config = dict(
    model='image captioner',
    dataset='flat shapes of many kinds, plain or patterned, on busy backdrops',
    image_size=64,
    cutout=0.4,
    encoder_moe='top_k',
    encoder_drop_path=0.15,
    encoder_patch_size=[4, 4],
    encoder_positions='sincos',
    decoder_mlp_ratio=3,
    decoder_inner_norm=False,
    decoder_cross_attention_every=1,
    optimizer='soap',
    max_precond_dim=512,
    lr_schedule='linear',
)
Rows from block 6 of the image encoder of a small image captioner, named by matrix and row number. Rows with one number belong to one neuron. Each number is 128 + 24 x the weight over its row's rms, rounded and kept within 0 to 255. All counts start at 0. Numbers have three digits each.
After each neuron's rows are labels from the 100 images, of 14976, where the neuron reaches its highest value: "lies over" is the class under the peak. Only what is clearly more common there than usual is listed. The data: flat shapes of many kinds, plain or patterned, on busy backdrops. In brackets: how many of the 100.
# fc1: MLP up (encoder.blocks.6.mlp.fc1.weight, 640x160), inputs 0-79
# fc2: MLP down (encoder.blocks.6.mlp.fc2.weight, 160x640, transposed), outputs 0-79

fc1.286:151124150126112140160153124133098154087117148140126145142130125106109141136151170160112126128100155141128123125114113135086103173090143195143079111127093137119109118122124112117148111113140150094112110129117104145110181130067139108112124058
fc2.286:119107137109136138081145160140132101179104102135098092099135116128175154097155095121114132126164080154127087154138149128083091128174101136127138117101174116121131112108114145131133111135141102110168136138153114117126101123153108132141153163
lies over: frame (32)

fc1.504:128138097153087146128161081137136128114141128131091125110155107110118122130072168142102132134115104123102132158148123140134127110112137133124166103143103146128160126095140131062093096093135150112118106162139082095181150148097172081122107170
fc2.504:133163103113118136092129158145098089112109122100082108129116135113130178130150137127158118123119144113102134124165132121158110065122093135116127154127126131137091115157137115133172129096127112132100147170107107176121174131118114093144147117
lies over: frame (29)

fc1.68:132141108112098166117151129094139135158157123170121076121143153149108097128121146147100074100148147171121135087124108135111122159108153125153118142130140178049147105137118141122085126105171111129092084110143102133110150147134186145113112117
fc2.68:142121145146102114128130133115151138124136160136124138102121119076151179101157122139147116135102097079146105098127134085098141129116147122109129107130092084174097131098113110142188122149111136138148181154116161118113124152121099076113120129
lies over: frame (29)

fc1.415:107128132108146103129128143097093149134107106131123116148102161120136133112172150106104164138131120090178145118062128125176131152158133144099118137149137137128129123123081133122103180135091102146142098106116103163121114125148099125101145208
fc2.415:097128117114103126079147164153153129117151128128133091124081133155128129165178155087152152086137109144124112148153118142082086123159094135157145152093169140151095127129151136148118120135126129172096116154119151160156145135150097111146114095
lies over: ring (64)

fc1.180:099115113140140097123143104137118132138089114181160133151105095173133160123116107160139102125139113153148143116157133116141095099156155151093152139120156119150161149091130181149165111108124153118150161146146134078143115105112142131119119178
fc2.180:054138114141156129119131126130177153112135109132182151113109142128157137148103084111119143124138122092110113094123129139106115132096082151133148137106155110150147133182164134117124155084152124118124159111139107140143107158143170119098109073
lies over: flower (95)

fc1.403:103079146118113078123068139119132088130103087175076087109107108153134123072128128178135099141098130143132126143125181159150111155130128127121144150183121125126141126171112138127099052096104120117119105133119139077122098101118133164152143149
fc2.403:068169136129152124131133115108139139139149109144202154079119102107164174152115100110132132145161119128112140117159120124181132144123154123145086156122120110100121092121118124114092149179167120144102169074161099128133093113184139125115120108
lies over: frame (32)

fc1.348:102112158079148081138129141136096172134107084159116133114098108092110125144110186131083143101128151111154143111117108148116114138123093153141142153121138109098145118159102131181136117141091090140143115119131127117172144116122120155120124141
fc2.348:129126065135092133104132111156134116132127142103135140120096151089109130154161124066140116067099134124152124139131148137083157099128125160134133138168106133152130145136159158167134131152116081113147099147111119163084142141129128141099101109
lies over: ring (37); crescent (32)

fc1.160:147128122134086117095154095090114100122148130153096111166118132127119109134134128111149081098103107195098136133140134136108145138088150165149104113126126130082113093125119117107098138114150126070108126126100139102109118122125148138137144126
fc2.160:127160113100125119171173125133144129131157138144128102133118130085208159153140179132133158143119119095126124143074125137105142150092107126131131154125125139177151104101127140157142138126085138145128123169126130155096156114152104093155116140
lies over: frame (31)

fc1.66:154125137171119134189117130139098104140136146122169161170142088127126170134150096129144133131139102181154129165147153128135144140118134096143116142116124088153100178096087112151146086097101116138128143117116118134116166124165135154076094154
fc2.66:151149121092146146098128133157148079100121070119150117123120116177071131128151132146131129121137144119150155129125127117121120083165134134125125164125170139131101111177119144107097184119166121156077137088113122146139143103115094131110090138
lies over: flower (38)

fc1.186:164157158099106093109097128118138111122087109131119130120124149172178121116133119074140120123135119141159128160125138144125115108164140137096132127155126115092145085088139160121108102155128157123101099138119125164145086091124143101168155111
fc2.186:055114130130097137102153157135120148133112104189104116112150150149152140172098114183126147171138129172140141161126164101084105135143134086186160110149122141134156136154092153106130148100146144153101099109119124095140159128141095137093142169
lies over: frame (28)

fc1.215:165131135135125156171138126157180118151132196138122127120106151134132128160125138136148167123118122092117145147177128146152116118157093105117104146149117089125088098134099109113172072109119102155124137153161160144146117095131142104111108168
fc2.215:171133137109164130144178095112146147057145067108118112159110090129029137094134141144118129129153159155134123150115120140141147123145142163131147133103131135114108137155143150134132147110128102153087177145122117147097099150111120155152103132
lies over: heart (58)

fc1.336:161161160087101156111096133145103120123135143137110155122128066162120098123150139112117117179077153131160165123156161142143138115172136138106124167150139124118138118139142119107094054134117158147108141133108127138140128113171158131092093111
fc2.336:143111117123157109148140132134165142141108138140132180086124110108135139149119143154122130124165119134137134136156140128135136108141117131114092133127092129108111072156114125129159087134140128148128133144147103181109114105158123168108110119
lies over: flower (39); heart (27)

fc1.77:151126126132123151144143146111092133149133136041190112163152138146124144156126120142145114107143132141127108129127113184096127161084134153134127131162102125157177144114099118163102095155119126110154142115115133160125162093151128102112145117
fc2.77:132135160119163127157105097183111099135108126149126129139110118127126124113084110121117153134098131101120171157132087092165109084125149135113143122083157112136098133121100160122097115098188171144100146085128109118173144117128119141091120131
lies over: flower (63); star (35)